Weights of a small image autoencoder.
Model: 6.57M parameters, 48-pixel images, encoder arch preact_resnet, encoder norm groupnorm, encoder depths [3, 4, 6, 3], decoder norm batchnorm, decoder activation silu, decoder widths [64, 128, 192].
Training: muon at rate 0.01, 15700 steps, batches of 192.
Rows from block 0 of the decoder of a small image autoencoder, named by matrix and row number. Rows with one number belong to one channel. Each number is 200 + 20 x the weight over its row's rms, rounded and kept within 0 to 999. All counts start at 0.
After each channel's rows are labels from the 100 images, of 14976, where the channel reaches its highest value: "top examples" is what is common among them. Only what is clearly more common there than usual is listed. The data: close-ups of made-up surfaces with and without defects. In brackets: how many of the 100, against the usual share in percent.
# convs1: 3x3 conv (decoder.mid.0.convs.1.weight, 96x96x3x3, each kernel summed), inputs 0-95
# convs2: expand pointwise conv (decoder.mid.0.convs.2.weight, 192x96x1x1, transposed), outputs 0-191

convs1.24,166,188,144,225,195,194,185,174,159,171,220,217,195,177,172,219,204,213,216,211,169,176,199,237,226,196,205,191,172,177,196,182,213,195,186,164,187,169,187,189,202,197,166,209,216,186,197,219,194,216,208,154,188,214,226,163,200,204,200,238,199,199,200,190,237,195,172,183,172,193,221,208,191,189,186,199,211,190,172,191,200,202,212,208,215,195,203,212,236,225,192,210,182,236,222,200
convs2.24,225,268,189,202,206,170,222,205,198,219,215,223,185,186,204,182,230,197,223,218,208,240,209,212,219,177,215,163,195,207,196,191,240,227,192,204,215,221,204,200,234,152,192,194,192,214,163,203,211,204,197,208,167,195,210,210,192,207,189,191,161,173,215,195,215,172,169,208,173,208,210,182,193,211,232,158,218,192,178,173,214,205,188,226,215,227,211,215,215,222,193,195,244,250,159,193,201,203,212,189,191,193,204,185,247,187,164,224,159,199,219,193,191,180,202,206,194,186,177,160,232,205,185,216,185,203,204,185,227,217,217,184,207,192,210,196,191,219,179,218,194,212,194,216,207,209,180,197,199,190,210,211,195,204,216,216,181,184,173,155,241,228,253,235,195,182,204,188,194,183,199,177,192,192,210,209,180,205,212,205,211,206,212,204,229,214,203,203,234,180,192,199
top examples: tiles (58 vs 11.3); stone (40 vs 11.2)

convs1.3,229,239,197,183,192,179,192,213,206,227,176,209,214,196,217,206,164,187,178,176,184,190,217,177,273,235,217,220,198,214,226,195,207,229,151,240,207,203,162,188,192,176,210,210,188,206,227,194,205,188,190,174,196,199,216,188,203,186,213,187,188,205,225,200,210,193,210,210,180,229,186,208,224,223,211,204,173,219,204,225,190,196,196,225,202,189,208,141,205,215,199,182,189,189,212,201
convs2.3,196,156,207,195,205,190,191,178,199,177,144,209,209,202,204,155,208,198,194,239,199,168,205,181,213,213,178,231,223,218,176,192,214,192,219,185,177,205,166,207,186,215,152,177,193,209,160,197,190,221,180,219,229,211,180,222,205,231,186,186,210,178,191,207,238,212,226,182,188,198,231,205,207,201,193,181,215,156,209,221,187,190,192,185,210,213,154,177,187,218,245,161,191,234,178,195,220,184,191,201,169,207,197,209,190,189,220,176,216,216,199,211,208,216,224,203,214,209,220,230,231,192,216,190,217,223,196,199,232,218,235,245,180,190,230,175,214,213,194,193,211,172,203,201,224,209,201,234,217,221,184,204,190,227,205,187,181,244,194,219,176,185,206,189,195,208,192,230,239,194,223,191,215,185,223,196,179,199,191,227,185,219,205,212,183,186,203,215,180,221,184,232
top examples: circuit traces (99 vs 11)

convs1.13,228,183,222,178,198,194,228,163,144,219,237,200,230,194,210,229,208,208,168,214,223,182,180,191,192,215,186,188,173,175,234,260,215,194,228,205,200,198,191,220,214,178,182,182,186,207,198,195,208,220,185,184,217,177,203,183,187,182,201,192,174,189,205,204,209,201,192,212,191,179,219,206,196,154,204,212,220,184,203,207,180,224,179,165,225,203,190,222,153,209,207,192,218,200,186,183
convs2.13,216,205,206,205,153,172,181,209,194,190,196,180,206,217,187,188,165,186,211,231,208,178,210,211,214,229,192,215,178,248,204,207,196,195,177,195,215,183,238,215,224,206,233,161,200,211,226,208,155,182,190,221,179,218,216,221,219,223,191,214,197,145,208,190,197,216,195,185,197,210,201,227,202,199,217,206,193,187,220,201,184,202,198,212,192,169,232,178,223,182,212,201,225,206,209,210,217,174,187,175,236,198,231,204,217,187,232,197,209,202,233,197,197,174,207,194,229,208,194,140,208,222,210,214,203,207,181,182,203,230,160,180,249,174,209,215,204,226,169,213,190,203,184,213,203,204,183,171,183,204,228,215,188,186,196,178,196,212,151,201,186,191,221,213,242,179,216,215,176,188,200,218,183,217,166,178,186,202,216,208,215,174,183,187,235,169,186,158,209,219,212,183
top examples: tiles (59 vs 11.3); crack (47 vs 11.4); specks (30 vs 11.2)

convs1.47,199,178,200,229,227,203,185,188,200,174,186,201,197,227,169,200,181,213,208,201,187,197,191,242,191,204,187,192,181,202,179,174,212,205,188,225,219,197,187,211,180,249,194,192,210,154,198,205,211,205,171,211,234,219,187,169,193,214,182,198,205,196,192,167,208,237,218,220,230,190,216,216,215,177,180,180,206,232,211,211,212,200,179,212,203,212,196,224,197,205,270,197,204,234,245,173
convs2.47,207,160,209,204,194,227,215,194,198,210,221,197,190,168,199,187,211,196,232,189,176,218,241,187,168,225,222,234,209,158,205,185,182,203,192,206,222,203,201,202,193,194,188,204,209,201,207,217,175,217,208,163,216,205,196,208,166,197,245,218,182,187,208,174,186,221,203,172,195,166,201,223,201,196,216,206,195,170,211,219,224,182,180,207,201,236,180,182,201,220,201,205,217,143,155,225,249,219,262,235,198,175,190,183,207,196,190,232,192,199,212,208,198,202,223,201,205,217,213,181,219,183,201,198,196,197,224,177,211,193,208,187,212,189,193,197,210,215,197,204,207,182,193,185,201,220,214,215,205,158,233,186,211,187,203,214,210,156,186,193,185,172,184,187,228,268,209,181,201,201,185,216,207,199,193,251,220,223,211,189,187,177,226,228,187,183,204,188,208,236,185,173
top examples: tiles (87 vs 11.3)

convs1.66,178,196,180,198,211,196,189,180,190,197,190,169,228,205,176,189,197,236,224,201,196,205,215,243,200,218,194,214,208,202,194,203,201,181,195,214,190,205,176,218,216,235,185,197,221,197,202,168,201,212,215,190,194,227,207,188,188,196,206,209,210,201,166,192,176,126,180,166,202,198,159,185,180,196,198,200,205,242,208,201,179,207,184,236,221,189,199,206,250,183,150,239,188,208,199,209
convs2.66,203,201,199,183,216,215,181,205,199,203,192,215,189,216,164,212,214,211,172,188,184,199,223,142,195,199,208,220,218,207,229,202,211,205,194,179,269,159,172,173,236,213,212,196,225,189,188,248,213,194,206,192,225,195,198,191,240,202,186,214,177,211,176,206,202,220,190,232,167,212,207,205,201,217,175,195,200,179,248,227,185,206,192,186,214,220,221,209,252,218,200,201,183,191,188,196,203,181,194,165,199,152,172,197,220,194,216,203,200,223,194,208,196,187,213,208,188,192,195,201,248,206,207,196,198,184,201,189,190,186,194,168,189,179,209,151,210,181,191,190,242,197,208,188,185,243,216,190,208,188,223,201,214,204,200,180,198,187,207,209,223,177,203,175,168,182,195,193,193,192,183,208,181,213,228,245,233,212,216,230,226,165,190,196,184,209,178,183,183,198,149,179
top examples: tiles (99 vs 11.3)

convs1.2,204,210,163,238,201,211,180,197,213,183,213,194,202,211,213,187,185,183,214,208,196,184,197,191,215,206,190,213,185,188,248,189,214,149,188,230,200,189,199,193,259,209,215,215,189,195,175,203,200,201,156,167,201,187,186,192,205,193,209,206,164,202,189,198,265,184,200,171,202,239,203,223,200,193,218,189,161,196,190,207,180,176,181,182,196,213,218,145,200,200,209,208,214,220,203,215
convs2.2,181,194,154,181,230,204,183,197,216,187,230,216,172,184,225,204,170,201,207,267,183,216,168,163,191,195,204,207,200,186,194,198,214,182,213,199,223,165,217,200,173,191,195,202,149,174,171,193,210,184,196,199,215,171,198,219,216,221,166,192,199,206,210,193,187,208,200,196,195,215,207,218,199,200,192,205,192,186,174,232,230,194,192,202,196,230,190,174,168,194,198,195,197,214,222,194,203,203,211,226,180,200,187,178,187,182,199,246,203,199,232,169,204,189,232,225,232,205,211,201,217,191,200,174,204,164,184,179,207,215,251,232,191,212,210,161,204,242,200,209,215,189,217,207,225,185,222,207,223,195,218,232,178,188,225,202,232,199,187,224,204,189,182,184,184,183,159,227,198,185,230,198,146,207,230,212,219,192,234,195,186,184,204,204,209,196,219,227,189,249,194,196
top examples: circuit traces (71 vs 11); hole (29 vs 10.8); specks (27 vs 11.2)

convs1.84,200,212,243,173,153,211,225,178,224,199,201,188,213,188,207,196,184,154,201,199,194,232,193,171,200,224,203,191,185,189,186,191,208,199,216,204,195,206,202,233,214,227,209,219,156,203,197,172,205,181,213,229,205,227,216,203,210,234,217,242,197,202,213,190,200,172,205,146,194,210,197,179,162,207,197,207,205,143,193,193,187,192,186,178,167,199,191,189,162,209,209,192,205,191,226,187
convs2.84,196,171,213,200,195,198,183,191,197,198,186,211,172,206,241,203,163,199,172,200,186,199,216,207,144,188,196,186,208,239,205,173,190,212,201,200,216,200,200,201,200,161,190,205,193,169,226,193,201,197,193,222,274,214,188,198,189,195,204,189,209,182,190,180,178,212,201,202,188,168,194,200,180,210,116,204,219,156,193,211,208,221,203,183,185,177,201,196,193,217,249,196,238,202,148,199,199,178,194,213,225,213,213,200,165,190,193,190,221,210,189,198,197,189,228,194,208,190,188,221,217,185,193,224,203,188,173,194,200,187,200,226,187,210,201,180,236,183,201,221,182,163,205,211,182,227,231,198,191,212,201,171,177,199,195,174,198,185,169,183,162,199,228,205,181,253,205,213,219,194,193,180,193,181,210,238,202,190,197,207,222,183,219,174,184,200,209,208,154,213,223,207
top examples: tiles (99 vs 11.3)

convs1.43,182,242,198,167,201,188,228,209,230,203,190,215,216,197,164,201,218,235,172,208,193,188,193,200,222,190,177,162,202,188,200,201,198,170,161,190,204,171,197,159,195,206,197,188,195,203,226,194,197,165,208,165,186,199,185,190,199,192,151,177,185,200,211,217,153,196,177,183,206,187,211,183,166,186,206,203,208,213,198,247,193,198,191,224,194,177,187,232,184,207,188,216,240,218,185,177
convs2.43,197,204,188,201,218,213,180,165,227,194,205,220,182,188,197,196,207,203,187,209,210,192,195,152,205,196,166,216,240,223,192,222,192,208,176,207,219,190,204,189,157,246,192,200,206,218,203,190,200,250,178,179,236,202,212,242,221,198,204,217,213,215,195,194,197,243,171,198,253,185,202,231,187,193,227,223,225,162,206,228,216,207,208,209,217,223,200,217,206,182,178,186,211,185,204,185,202,234,177,222,164,169,203,212,198,237,228,170,226,237,214,200,213,234,204,201,218,179,193,187,194,215,225,195,234,202,214,182,205,214,197,213,171,203,232,191,182,239,166,216,191,207,211,200,227,195,222,170,209,182,186,221,210,204,220,204,197,198,219,215,215,215,205,171,195,198,195,190,191,237,210,199,223,232,227,235,173,208,173,230,176,199,189,175,178,200,207,180,177,175,179,207
top examples: tiles (94 vs 11.3)

convs1.85,204,153,166,196,188,241,225,213,202,208,212,186,216,197,179,229,210,158,173,194,215,222,192,210,206,214,205,198,191,207,207,140,202,200,208,210,206,189,212,234,207,133,181,200,210,181,208,199,198,165,200,159,173,204,210,222,204,198,199,231,186,204,202,160,187,210,199,215,196,195,248,216,206,195,200,206,200,169,215,197,208,208,183,215,185,196,207,162,187,209,206,191,221,187,226,220
convs2.85,188,198,229,204,191,191,198,208,228,203,184,212,235,174,177,217,236,203,208,205,204,193,186,190,200,176,193,219,201,215,208,177,194,201,183,170,184,178,198,192,210,217,195,210,224,227,206,219,202,208,203,183,236,229,204,210,171,183,215,176,204,180,195,190,209,166,221,191,172,174,231,168,222,188,209,198,186,180,183,191,237,249,224,183,196,152,196,178,211,120,156,213,213,167,161,231,209,180,167,218,212,223,188,204,188,186,204,209,222,202,189,194,180,190,204,212,222,200,186,193,197,205,206,219,198,214,184,235,209,195,236,188,193,191,190,247,197,178,186,232,207,202,230,208,178,189,241,212,215,204,229,208,204,227,183,163,222,153,166,207,199,190,208,220,204,187,202,224,192,235,219,208,194,203,195,183,190,236,204,212,201,203,214,204,155,200,199,200,184,199,206,225
top examples: circuit traces (55 vs 11); woven cloth (42 vs 11.1)

convs1.9,204,188,240,208,176,202,235,187,206,204,179,207,194,235,184,221,239,206,143,235,191,190,206,194,184,193,185,206,193,194,232,210,219,166,229,198,182,173,205,209,209,203,212,214,184,200,215,197,269,243,222,187,203,201,209,204,197,207,200,209,170,205,206,193,164,199,203,227,207,189,207,206,204,249,183,180,199,182,200,158,189,199,179,163,176,195,212,216,199,211,196,211,222,193,202,203
convs2.9,203,202,204,187,242,208,193,171,179,222,197,203,215,228,181,225,165,184,230,217,185,192,235,224,186,207,204,207,179,163,216,153,212,181,186,210,172,194,220,202,189,187,237,198,197,221,226,196,200,189,183,208,187,225,215,175,220,165,188,240,203,206,161,220,208,217,167,191,216,206,155,154,204,198,199,210,191,177,231,176,232,227,196,238,191,198,166,182,175,200,178,212,197,240,197,205,196,216,209,172,168,194,220,188,224,182,219,183,211,196,220,174,183,199,198,220,200,203,179,236,178,206,186,237,218,200,201,199,183,217,172,211,207,204,204,202,179,210,229,218,180,222,141,189,181,212,184,177,188,221,181,209,244,205,218,157,217,172,224,212,198,198,191,194,218,199,175,222,191,196,208,190,203,179,196,199,216,228,231,194,200,181,190,196,215,169,210,204,198,203,172,214
top examples: tiles (59 vs 11.3); hole (49 vs 10.8); crack (36 vs 11.4)